From a checkpoint of a small self-supervised image encoder.
Model: norm layernorm, activation gelu, patch size [2, 2], widths [64, 128, 256].
Data: trained on drawn small creatures on textured ground, 35.7 epochs.
Rows from block 4 of a small self-supervised image encoder, named by matrix and row number. Rows with one number belong to one neuron. Each number is 128 + 32 x the weight over its row's rms, rounded and kept within 0 to 255. All counts start at 0. Numbers have three digits each.
Before each neuron's rows are labels from the 100 images, of 14848, where the neuron reaches its highest value: "responds to" is what is common among them. Only what is clearly more common there than usual is listed. The data: drawn small creatures on textured ground. In brackets: how many of the 100, against the usual share in percent.
# fc1: MLP up (model.blocks.4.mlp.fc1.weight, 768x128), inputs 64-95
# fc2: MLP down (model.blocks.4.mlp.fc2.weight, 128x768, transposed), outputs 64-95

responds to: snake (28 vs 8.2); jellyfish (28 vs 8.5)
fc1.96:114180104188115057153113081104212149109178106145125179123100136090100124172076208123120125193107
fc2.96:133076113141194145113155138198107074115135193128077101092096133169183108074091160104132129124134

responds to: dragonfly (52 vs 8.2); spider (27 vs 8.1)
fc1.281:110136104158130148126101127117155158139075139135116136108062132050056161118139089162069151165109
fc2.281:107107145105059166162116166173094114072134148135097087107177111119081186124133117100152065117106

responds to: fish (42 vs 8.3); plain (38 vs 16.6); purple (27 vs 8)
fc1.684:104075124095146123125133142161108116197155126127152085151190112098078128148133155116152146137151
fc2.684:150107160091165138137085170150132135201155128179140124137133156111076139104095158169109124155144

responds to: fish (42 vs 8.3)
fc1.454:130071136101110114147160067162079146059116161159064125103094144152093214112099176090118082090126
fc2.454:119163088136138130109134158080073132108218165099105113116143161134146118138128130078169101132141

responds to: spider (37 vs 8.1)
fc1.10:151129160125108122172150093118137108140145125090090094106120153210116108107169189148103121161146
fc2.10:196083133084153108147102155064126117141117140103174104108104149137068124094161153114180130114118

responds to: starfish (45 vs 8.4)
fc1.438:104142067173147115153146129077097133145151147120132124121146159140130125099114136159132099172136
fc2.438:165088132137107090088114158176181087153115115135167139128082112118111047138101081123131168110148

responds to: jellyfish (70 vs 8.5)
fc1.4:185165221185143139111158174138126169141104104149137095085088126105129124169163118156085110146083
fc2.4:163088104107127136107145092113084161140146132136081082208147150137173111140165150146147115153140

responds to: striped (98 vs 16.5); turtle (32 vs 8.6)
fc1.705:173149100147110106132208152133126108093070162095105178167161183151129145129154104165136115111097
fc2.705:153080122178103085140186157131137172051082138121145140158126186139073167163145074141111153100127

responds to: crab (37 vs 8.5); jellyfish (27 vs 8.5)
fc1.439:113113110148097130112126164147083152174121106182144041146197168160168139099141081105145102114130
fc2.439:150201150106144057109141072092138110129133192158076150144107107166154118075171166103121149191132

responds to: plain (48 vs 16.6); fish (31 vs 8.3); butterfly (27 vs 8)
fc1.285:081135101136199143078118192114106118122097132156144080153159102129195138124095112058094121131124
fc2.285:153125117141123163155067104160146153138077064189161078132147127174149115112137067183071132086134

responds to: large (67 vs 25.6); spider (48 vs 8.1); white (34 vs 8.5)
fc1.703:120114062161174134164104175144078092111143144154107135142091130111128104141162140131101140088095
fc2.703:131119144116142200123112131109136083150121130109168104202128112111184145160069119093112114122128

responds to: snail (27 vs 8.1)
fc1.247:191133164086117117107167119122112098150127167124160144109136120129111122106148149122132137104085
fc2.247:121152122134142144120104124162152131091191119127183090107122177138132128078156085136108110118121

responds to: white (42 vs 8.5); butterfly (27 vs 8); yellow (26 vs 8.4)
fc1.507:133092127128064145129119123110151145148075115099103168121111135098118086106130213110135089111115
fc2.507:116147173061108170162097114151113159147091164146106121118069151130132129174057123134142183118147

responds to: scaly (84 vs 17); large (55 vs 25.6); turtle (35 vs 8.6); creature: fish (29 vs 8.3)
fc1.245:156180119072165115138172082155209107113132159117078165105140150079126118155160099097174087137114
fc2.245:113110107073194143156050096101193095135107111110118172172199161166073123150108088181118133141110

responds to: starfish (33 vs 8.4)
fc1.259:174137117055163139170152140117153102114107158103097156149117113148133074125079145167197173175106
fc2.259:082091146122126054111125104087158168112176123187141167068100107094124120106128144114088141086182

responds to: fish (36 vs 8.3)
fc1.128:126147109139062072135119150120098144121165117188123132076077134154153139099106076151164085074148
fc2.128:107106091065158139111145103104090106107143195102149156093141108153106086160151104118143143224094

responds to: fish (33 vs 8.3)
fc1.514:132195105150149164081137125148106157084157123131069126119161121106151109081176104095056125149141
fc2.514:104175069149113143135148071160132172111132116134083104097119132072188151066148099132116159089164

responds to: starfish (39 vs 8.4); beetle (33 vs 8.7)
fc1.28:108126094063167110126157083071173100129134151120164150155107158134136104091093157174111158099177
fc2.28:109238119121125115152186131163115182074155166111072139120112116123078098161220134099134194127104

responds to: striped (53 vs 16.5); turtle (36 vs 8.6)
fc1.74:106113109083097117136093138092147140150112174133134072200168184113122058100163105103146121100161
fc2.74:113092142131176150156119081113133176146145103126199130123078125151097144141135159118137111115128

responds to: fish (25 vs 8.3)
fc1.535:136153161073121100068119144054133126112112139160130101159093105076227115138151065158163132057123
fc2.535:142172203129131126087110137070081103115103165153177141201129135112157148149139094089135164098084

responds to: dotted (38 vs 16.8); white (35 vs 8.5)
fc1.266:163157131117173055116125090066139105048145134114150112127120152194107108204119136095108184153121
fc2.266:114156135138170135139109078137070175066120139136130172175145054094129146104142146073112110139100

responds to: beetle (27 vs 8.7)
fc1.497:127153140182097164095117104088083139141087105109070184134166166114123112070103121136082205157158
fc2.497:157170130116137116092135124074133118139137103141134098094102155140181089115143093130204090096094

responds to: dragonfly (61 vs 8.2)
fc1.206:111149099087095147140086159109118071213117144164113037083106137143144117080117080134188154185143
fc2.206:122154111123175132157148138150176161083134124120099176160120161160137116174126140092120091135088

responds to: spider (43 vs 8.1)
fc1.319:155110151161128132121132097134088151133151117134117127111190124167159096094148073105139064135155
fc2.319:160085132099119147147124173154133136076100074160091093153122148110096171107170218056100122121110

responds to: snail (34 vs 8.1); fish (27 vs 8.3); white (25 vs 8.5)
fc1.629:118060112100113125129151108159165091113139130136156131074105085115138096151123212180195122109144
fc2.629:120098150155064162130079122125152124138125170176090110154149053147155124157151165166155136081147

responds to: large (59 vs 25.6); snail (30 vs 8.1)
fc1.449:098111122143145054135136147145126118088167155118123142118122127130146112165172127106138129133109
fc2.449:090142159105106123137134128080104141162183141176133153070125071091104167131150068121208104111055

responds to: snake (39 vs 8.2)
fc1.208:132156189159122152149127181163087123147084087141120081156064099135106121137111077078146135167138
fc2.208:048157085109099090096141145133101126118181074071187150179134095125100113183116142186153100110181

responds to: snake (40 vs 8.2); dragonfly (30 vs 8.2)
fc1.212:085144094142130134127160103123151165124101130100134159133145171172158056194084102134081133179071
fc2.212:102081104137072197131168145123113152120113155123130080127153154144149146188120133097136061094079

responds to: fish (47 vs 8.3)
fc1.306:170179129143169112147142199105103171125147102140148068134127136129143097110138167124092130077116
fc2.306:105102128052072136107149126129085127098154081115136130114106119097138152132157094083086113114094

responds to: plain (73 vs 16.6); large (64 vs 25.6); butterfly (33 vs 8)
fc1.300:177099161149099136164116133164179139110063160086078151125115137144118175071104124161149161173126
fc2.300:117191121124157147145092197100128125146138160223096133102131118142126145106157114105121138094115

responds to: beetle (26 vs 8.7)
fc1.361:140095120154048114167092205106074110139101147157194128119130102126204134144146100121131125084113
fc2.361:098143138048098103131081078093126155110137134113193175150145087138104106161159082117129106199125

responds to: blue (29 vs 8.5)
fc1.564:144133141148074155171131123165107128116173116179130142074095104146146166114126095168148176165154
fc2.564:159109109151157114121149077089150108139119141105148123158113155137134113128190127062123154070079

responds to: green (62 vs 8)
fc1.556:176143100118178120128094083137073157128181159164131171138182195091119155139126151130097079083161
fc2.556:140138142139101166159147120199112156160170117190133148108155107146150105162148076117062118079101

responds to: brown (32 vs 8.3); butterfly (28 vs 8); fish (27 vs 8.3)
fc1.660:121149078095098150050097127152140140100142170137095110117152110103150120092114137107116120132110
fc2.660:103109121136106152124142126129113137126093111102140134115166081094146132151097100113168087131134

responds to: snake (41 vs 8.2); jellyfish (38 vs 8.5)
fc1.654:112103115090135094160138089168063094126122165076140150113135094133195119148159095124145167133144
fc2.654:105099081102181130136126170098065147131039075145135203127098120149129143096146168124082134123168

responds to: striped (36 vs 16.5); snail (26 vs 8.1)
fc1.237:111079147144147099156090180089114158128151118132143100189116153099121136161090144154155106090159
fc2.237:087123089083146151085169099170182125142062173128094132103125110111198135170157095127076109127169

responds to: large (54 vs 25.6); jellyfish (34 vs 8.5)
fc1.568:197128150157086142101140153107120165141113139136175019128155177119097135122119115128155127089116
fc2.568:106134127082086072187137125089137133146139120156088133134130103172100188149206126103164120153117

responds to: small (56 vs 26.1); white (38 vs 8.5)
fc1.122:112142127095186123130140075091184170167178131146140207190100116158105150087198133141124116149118
fc2.122:092133159170122164109131124138138157132101175140092107123147071111148068173074120118140147071098

responds to: small (54 vs 26.1); snake (43 vs 8.2)
fc1.156:116176111133203167122100106170153201116161125127212194112109115056156195126155129134092130109071
fc2.156:145187113126090088122123156173130132150080175139119125123115120115115174086092115149126140112120

responds to: snail (72 vs 8.1)
fc1.213:099153114129071142080170139136115040140177097184087106158160107076118097093135151212147106056155
fc2.213:102085135145161140164132089093125106166112144082043130154143090144103140175106132146095172123146

responds to: snake (26 vs 8.2)
fc1.634:122129091095086156166162134085104177123125180109105138099140155168112157125130128142183114185131
fc2.634:132125155107112143170210119099104163140182079151126092073150161188098101170149102117128149107078

responds to: white (48 vs 8.5); crab (25 vs 8.5)
fc1.205:096133120142129216203146105155122063148105198089091127138122065100096135123083166144162108132108
fc2.205:152083178144142203107150067069083134153136096152142113092097108145194147149109086155160129132139

responds to: small (53 vs 26.1); scaly (52 vs 17); fish (25 vs 8.3)
fc1.398:139137154119115160106110150159135074124167160120185131041130137166174111195103149141138175144141
fc2.398:154119158132096100155134153129118126072087176155145096138125137035155165071153181165104110103148

responds to: butterfly (26 vs 8)
fc1.153:130151122107143149155109144124136022125118110090158075172155108073178146164118185119135144078091
fc2.153:124139105110099103128106158129112113123045109146135123172185111136182141150147118106150134113135

responds to: striped (43 vs 16.5); snake (36 vs 8.2); caterpillar (31 vs 8.4)
fc1.487:179126128139121148161091142127176131147129177141086166112100117161134176104083123137107129164140
fc2.487:133103059139088116138112152111165115158140135167100193100070183122162121045109127131121111063175

responds to: black (73 vs 8.3); fish (33 vs 8.3)
fc1.549:151091091090122161124160129162116106110130082171110127163126154087204087122115160206079170145133
fc2.549:174078206178160125162156118147127130163074150190190080153112116150130097125120124097094123125144

responds to: yellow (33 vs 8.4)
fc1.263:155154098138125115099097083180101115115106177104096126099175137161092118062099192131140121151091
fc2.263:128116143115086148106170116107200156159135094139048103174159093109173061105154096162146099166158

responds to: brown (80 vs 8.3)
fc1.180:126176116127172079105072187118132169155160185172093159071127106177104140150081126122118085099182
fc2.180:168105094113099109160149134128140152183132134184157141103120123124125142128048133121116078133185

responds to: caterpillar (50 vs 8.4); black (28 vs 8.3)
fc1.280:133158141092131105120181145112169110085207113100164153149104125107113160169135166161090171095130
fc2.280:124156083145117130141098101108142163099085178122067166172141149133097150093188125134210099157080

responds to: crab (27 vs 8.5)
fc1.315:154128150148131116100146136165109108156096142099110159068197111180090178116179126158134138163131
fc2.315:139123126175170106160115130132098115121090154109046148131143170146103144090153117179086155097146

responds to: scaly (76 vs 17); fish (35 vs 8.3)
fc1.461:149097123149053183119145094113147153114121084141083212077133155099079138124134125146138069083144
fc2.461:120115111086172137204112192123138150106105082141159118135115129127102020107174104088127156127154

responds to: spider (34 vs 8.1); jellyfish (31 vs 8.5)
fc1.515:176055140116139096139140140083119181157155118114097172143089119091128101194107163089080186144154
fc2.515:191084099116156105127112088074075174142110150129125163196062116134143132157149144146107170106117

responds to: jellyfish (67 vs 8.5)
fc1.394:164136117089095159093098114134130072136140101151166114133171121104102134069094117120129078127168
fc2.394:120119125132076090151191105094119089144107176111128045057116119168097125125131143163102115129053

responds to: dotted (76 vs 16.8); butterfly (43 vs 8); black (35 vs 8.3)
fc1.613:036150157197137134188132123084140106159096122102104154109180151129139120155179174106144073139137
fc2.613:131067105139188132111129144096112083121163133067134131124159173106097118177103146116044122122142

responds to: brown (37 vs 8.3)
fc1.261:162114087120146157109066130072058202130144056167149043121166134161112137116202121129105139157155
fc2.261:104136123157138154151135088120099166095124125117139100095120133118146161119150139177116122116183

responds to: dotted (56 vs 16.8); jellyfish (30 vs 8.5)
fc1.79:077155148129085086170168160125178053107123140144152088087096106107163100168142107163181114128126
fc2.79:084154131125065133101130140142099134122158163146172150072099089160141126135159116176084142084117

responds to: black (33 vs 8.3)
fc1.178:162138159162132142123123136099091119108121073081159132204149130130140092130064121143153129126151
fc2.178:131138104154127141122102091159136107122102047146147105204110159096166122143055105160119126153196

responds to: plain (47 vs 16.6); turtle (33 vs 8.6); purple (30 vs 8)
fc1.297:158128178144092131142119091126149148072160173142054146098113096133101113074086136156107126163097
fc2.297:137136064075110110130103162109168157136124148099129161114103113135113089082175159077150087114128

responds to: snail (44 vs 8.1); striped (41 vs 16.5); butterfly (27 vs 8)
fc1.623:104127133133131141108118155158103168126124148140121182115145086114106162129116126130118076130098
fc2.623:187169088075144178101169118127130100099159156128212142148112070151148097162119152173143104143159

responds to: blue (26 vs 8.5)
fc1.663:157106117160117101088134177127146107156127143122180069117102122136141131123075083138158100110086
fc2.663:183174113133099137107141139143151148136148185143152179031113095113048142143093088098164149153130

responds to: scaly (67 vs 17); blue (42 vs 8.5); jellyfish (36 vs 8.5)
fc1.250:172098118165104129145155106112105121128116105224064109139107128174138110132116101124088163169091
fc2.250:148110135172076081139199103109098140090091043193139135085170138137114108144070131075118151160183

responds to: scaly (86 vs 17); pink (25 vs 8.3)
fc1.573:154107103156117090112122092100181085142097131174095101131121098161135178093108096141113147118136
fc2.573:156154107175129126092108131144120166106146104123110095110131111113141078148100101130124081102085

responds to: starfish (34 vs 8.4)
fc1.528:157136122147125134138089088135116178141182164129144140156108071105098094111110198123174142101167
fc2.528:160190157180132100188155122150174103137112169186151175170128100127138097165106192098187074110140

responds to: blue (29 vs 8.5)
fc1.94:100099129135123093162093129112156137145164148104131112054110154131106162107069102098184163105106
fc2.94:123157160142152072176095125122197104166136141080137149099106113137068124130115068151150176092068

responds to: fish (29 vs 8.3); red (25 vs 8.1)
fc1.152:055108151118144129134108188088062068111096116141123121145120076084183104116199136080101167154056
fc2.152:089098184093130164064090131121066129147088110117186083154121090101110081160167114161150123088131

responds to: turtle (25 vs 8.6)
fc1.161:124078092150073120192148152134087163106133147163122206144143062114120121139211077084180184106117
fc2.161:140092134152095154164183161160151140123097147163146131188106086128165195113185100135140227114178

responds to: crab (36 vs 8.5)
fc1.658:062125147102147070138160126140090119170151079050097081143144103099145107218163132161125175142168
fc2.658:140139120097128082102159120124091093158135170150168096134169198138171093141101149151071151174087

responds to: black (91 vs 8.3); dotted (49 vs 16.8); turtle (26 vs 8.6)
fc1.434:096128110151100118152163084067079178147100137109125139084168173095090179178184115065152103112099
fc2.434:123117126171128067131140178066130090128103135144200127148150118096114132135097128106142073120125

responds to: starfish (26 vs 8.4)
fc1.100:138147136140103166120087065160135107138126139078110122139133126100107114133103172167143084148167
fc2.100:176160081169077154109140157141150116139127099149120097125143149169106099081105202084163119136160

responds to: butterfly (25 vs 8)
fc1.648:118138131089088158132114119149149114143141107108144170127100054135121112169202127150179136131121
fc2.648:099126097158074088116083143149104106129173161108131158074083069103098091181141146129144095075153

responds to: dotted (65 vs 16.8); turtle (28 vs 8.6); purple (27 vs 8)
fc1.496:152100152155178138149154160170124111089120124054108093131119119164117137109178138146147159102070
fc2.496:139170106140139131095147118100132149128160137195110125085087144116097104162113135107150145106132

responds to: small (83 vs 26.1); jellyfish (27 vs 8.5); blue (27 vs 8.5); colour: purple (26 vs 8)
fc1.617:121072071086125149128144075143112141092137105132109091122139109114131098137162139094191115103160
fc2.617:194126136132164097134185190080102095184095086163137128131172142152086122187169129150133108101075

responds to: green (36 vs 8); teal (25 vs 8.3); caterpillar (25 vs 8.4)
fc1.203:172182133132143099168066161110130100129115255129145071093083184080148196121115122149080148128127
fc2.203:100129072047120141100133157146102128154115114113089152130123106190132084130100134098206119133092

responds to: green (35 vs 8); fish (27 vs 8.3)
fc1.373:150110100146166151124128135105121215124170086128155128121110175057132103109141168094097119121114
fc2.373:123153095133114108167105147102106086079063104130141077154127122184124147116126087129098129165141

responds to: dotted (50 vs 16.8); striped (38 vs 16.5)
fc1.512:162180144143056112076108064113219129135104114154124105117181125131123124127156088196139099095176
fc2.512:147172145105113156099142144123163118131111079122107130147093186140152123077173119138054175086176

responds to: yellow (26 vs 8.4)
fc1.486:152111092106162209074135107195127122118122162079135099164105178041131137137141118103124147100128
fc2.486:146111142159091139176111130106120130120142112143117147138136092129153130104122116117125130135163

responds to: dotted (55 vs 16.8); turtle (28 vs 8.6)
fc1.536:141169209105150148062113131174153139127146133149074136178092099130215123096140145135136125128118
fc2.536:116124071117169151153137104133200105139130146145170127090128215136101131118133182071067169121154

responds to: spider (32 vs 8.1)
fc1.209:107141131147150147082138176139143123085087085146153155151164180077141149084142133093171122161147
fc2.209:155141154182141200057149158100083115140124135067083120111140148119134151151102149112227105184122

responds to: red (31 vs 8.1); dragonfly (27 vs 8.2)
fc1.190:100086135068208202066138123112088166127138081118120145120130151202199139159131085170132136159119
fc2.190:197137162125145193069170130158115108092093166175141114178121170156152166113120103210133166084120

responds to: spider (26 vs 8.1)
fc1.257:087138152127156106189187117102163126149181152135083126123066129104118126142136060099179107144125
fc2.257:106101156110152083126173153115176105149159119170115113194096121135088163137135116148138117157093

responds to: turtle (28 vs 8.6)
fc1.36:145117078087137103137165109175146151185136104132146122110122151108100168168134122132135106142144
fc2.36:137087131113127070143179074180171135148077142121122144163129128100078135174173149176122087183120

responds to: beetle (38 vs 8.7); caterpillar (33 vs 8.4)
fc1.18:121136162119134075137156012141146142116198184124124185099099110088101107123104217152123119133147
fc2.18:140136048135163101113160183094171108131099091201151191113085132171157118101143143075132155153132

responds to: large (71 vs 25.6); coat: dotted (42 vs 16.8); butterfly (41 vs 8); turtle (31 vs 8.6)
fc1.546:129119136172122186095119119077065154146128111105132145092120062141079101172074097129098125144148
fc2.546:148112144099101161132170163099074110142106120094125081079147108070137091101140145125156084147133

responds to: black (26 vs 8.3)
fc1.99:116098121127128100115160146154163119155065164174185111151138094145162170025130168122155107138137
fc2.99:097174045142124147170096106145152153101199126126110169119148118115054155119118134109081140134129

responds to: blue (31 vs 8.5)
fc1.127:078085101145099054100127113100116118149150173130095086070110143063198128155162141133108103114155
fc2.127:072135139071125119182135149115076150157097113101109133208157134124169129179106093176174093126107

responds to: jellyfish (49 vs 8.5); crab (25 vs 8.5)
fc1.668:145135126102108158091083118152121214125138090114189066104133093083110169101079105166158127128131
fc2.668:117156128178158132163095111136138073132185181101155102144090089146130104133126157101158077142086

responds to: turtle (67 vs 8.6); plain (67 vs 16.6); fish (25 vs 8.3)
fc1.446:156130112137113175143157130162165142075073128071072173126134128129109081083157159151147063107136
fc2.446:197096098114149152116107107153135159108126108124057142110064161122075025144198094149144132163157

responds to: scaly (72 vs 17); turtle (28 vs 8.6)
fc1.136:185132128106123099057115085143187089123128181139104125130128076155122122164105134111145149150152
fc2.136:153127141163171198143127090067118126066099085135161140111142069093109070139128091067204095136094

responds to: small (67 vs 26.1)
fc1.387:187147094055171099197144127053130147076131146095147117179176156123132151128190094059125150104141
fc2.387:142132133055196136103150125126127156139130139106155159145178111173091171140122064118151188156110

responds to: large (61 vs 25.6); dragonfly (28 vs 8.2)
fc1.626:159086170097039173160128180153081168171114145152195088086123143091124136099159115116133091059115
fc2.626:087107124138181208125103135142081131124163182136094117141103131099088140155087111115133119091122

responds to: white (44 vs 8.5); yellow (33 vs 8.4); butterfly (25 vs 8)
fc1.47:066129165111095066136159136118150191108099049199142125146111155115186115099150089187133146125104
fc2.47:187138107166160169112068154101154091111161186089106093101171064118083172155090148084130126100144

responds to: snake (45 vs 8.2)
fc1.692:109091111134135133149153152165145133092053048092139073065158127105144118172142093145136162122106
fc2.692:143142128124120083150138157143151222110036127149161121105168119122106155177106107115083200101147

responds to: dotted (48 vs 16.8); brown (27 vs 8.3)
fc1.192:148128123088139125146142117142121112114107130144096079121163203127093081129186138138137069137146
fc2.192:165089104142093139067145139138144122183138114202108124138172124178152099118103162149126146126114

responds to: beetle (31 vs 8.7); turtle (30 vs 8.6)
fc1.401:117089155088187156131118173120079160161117110113127159129099126081123137154091110131112147134114
fc2.401:094159120092141107130099164098116152134132086127140177138109108106098126171112144154115173087159

responds to: crab (36 vs 8.5); jellyfish (25 vs 8.5)
fc1.598:175110122104130157142123138119155171167089123135134122179183154157150109100158045086100119114112
fc2.598:151137113110054159146118107135139088130095157141097189133173069139105109121112143122123136043089

responds to: snail (58 vs 8.1)
fc1.293:181133157158096087124067097132192159163137097160149160141103134161125158138148134135100084136070
fc2.293:109027153191109134104092079174176145108133163115125139100143159132098118157111118110130136091137

responds to: snake (36 vs 8.2); snail (27 vs 8.1)
fc1.611:124133114132157184172151093101109082117123139148083072153177170162105106152093079117051162146191
fc2.611:117105145148096179202181132136102142100113148104117129156158177128147079138095078139089196105146

responds to: small (92 vs 26.1); jellyfish (59 vs 8.5)
fc1.517:066211115099140129127133084093119149069188076139139178111153175196135106112119129151142156121106
fc2.517:174129135103149127110140115133071134157112110177122166177125109142157113108134046111103147141070

responds to: black (32 vs 8.3)
fc1.337:112129133148158158094094022111114110151084130172077147147097133107131123132085177132141088174168
fc2.337:146100065051194109145133107119166099096118142136102145069076059108141082160125157131100083173097

responds to: small (87 vs 26.1); dotted (37 vs 16.8); black (33 vs 8.3)
fc1.735:144104156093114113161096093088124160117194130114135175172154106114106205136118188114091122120092
fc2.735:171127055201126182108130157141094122098083150178136159126108127185171127116143076117103183099154

responds to: butterfly (53 vs 8)
fc1.78:160120130155111131072101159077132068119132103150095123151115092073120150169107086142137067092151
fc2.78:088127142111132116164124056114117236124092082101149111160164137170104110144176098150110155212124

responds to: snail (38 vs 8.1)
fc1.150:106114105082072121170132120077112070138168162167140130090177090142107126071148137139135089126128
fc2.150:124109144154152231113101123160124109092099143112118163124098121095165115166117161136107169106062

responds to: yellow (26 vs 8.4)
fc1.330:095165173150100135064133133111100156188082117136098086097090180157113104158140110150064176135204
fc2.330:101125121125128161140118084133118099171119192092165088154149160122116144145113134139184124138162

responds to: turtle (40 vs 8.6); black (32 vs 8.3); fish (31 vs 8.3)
fc1.16:124087141165157108126113085152076148155105200164143116153160176110143098063121165136099054125117
fc2.16:113082165121122092135132155139091140137082198174133103148153130086168112106118185135176094162165

responds to: scaly (52 vs 17); black (32 vs 8.3); fish (29 vs 8.3)
fc1.53:169162116193083183067123130165097141123166050146134176128117148078140134105120106096108156086124
fc2.53:096106114126087140130146101115174120168073112097131143185185127124137118159148120117175118178098

responds to: large (57 vs 25.6); dragonfly (43 vs 8.2); coat: striped (40 vs 16.5); purple (29 vs 8)
fc1.310:132089107137037066131083128173097158141127088171099074134109177084106166181077152150172115087142
fc2.310:110160133166192151081117094175187054106139125138120142124138150118083119112131130138095081179179

responds to: snail (52 vs 8.1)
fc1.346:111131080123117138142069179105115142132138135138136155106069090094144119119140101162142139117089
fc2.346:107141095116122144125045139116150070093134140156132179112135075158131163130130166150138161191131

responds to: starfish (32 vs 8.4)
fc1.382:093108137167096156123102231095092117173088140139076139120096192136136100103111150141119130084099
fc2.382:193204109134071087146124133101151117105165160140132150102159141122108114085115155159128085150151

responds to: black (26 vs 8.3)
fc1.431:084148098119087087075124148079133136126149100087081137064102119215123089152139125166136090168139
fc2.431:118094118125152120090095098105108101139108086168108100090116142106176103155118149095083084180194

responds to: black (33 vs 8.3); brown (26 vs 8.3); fish (26 vs 8.3)
fc1.406:131087119150080154096152153138075131129153104093111091128104123134170096085128159097145133122196
fc2.406:091104151089100118095143114068081135122163090117119145077106117129128139184108103099131178050095

responds to: spider (45 vs 8.1); jellyfish (27 vs 8.5)
fc1.347:130179122148117136146135175106134131056087084102131133113133161050125096136143054151072134173088
fc2.347:129129100093196140121124112095123103114102149106155126146179146183049114121085132086088142102100

responds to: scaly (42 vs 17); snail (29 vs 8.1)
fc1.560:140128111121159157142127103172061083085106058140066153106138157092112048143108159133141089055148
fc2.560:103080113148138169060144163179161162128132157121114136120110154151138066154176106139054084134118

responds to: crab (28 vs 8.5); butterfly (27 vs 8)
fc1.381:129107132118136098151117194101100118103078214108136068075135157040107136114129122141111183123119
fc2.381:127121113123163143128124099134101147138097119144171110129144127151097064159123135103143167113082

responds to: spider (59 vs 8.1)
fc1.471:147121133088122123138092107165105124072086088146126111160128155075097187146106200080121142126109
fc2.471:110096209156114148137123127093081172165127159120109176092143154099124106123108101133086150146171

responds to: crab (26 vs 8.5)
fc1.97:119129114135083144057101099105170178181103047160109114112134161123111110140101158149142078203104
fc2.97:112141120081114147110131163132094117101125052113106175137105103182099087130076102170129134163104

responds to: turtle (34 vs 8.6); white (27 vs 8.5); grey (27 vs 8.7)
fc1.229:075097189158127100198105124150117129193124160110117122079071064114130113144123088138180183110136
fc2.229:153220101135116118054158134145108157099123137142199127164176191156155126126120151149124117159116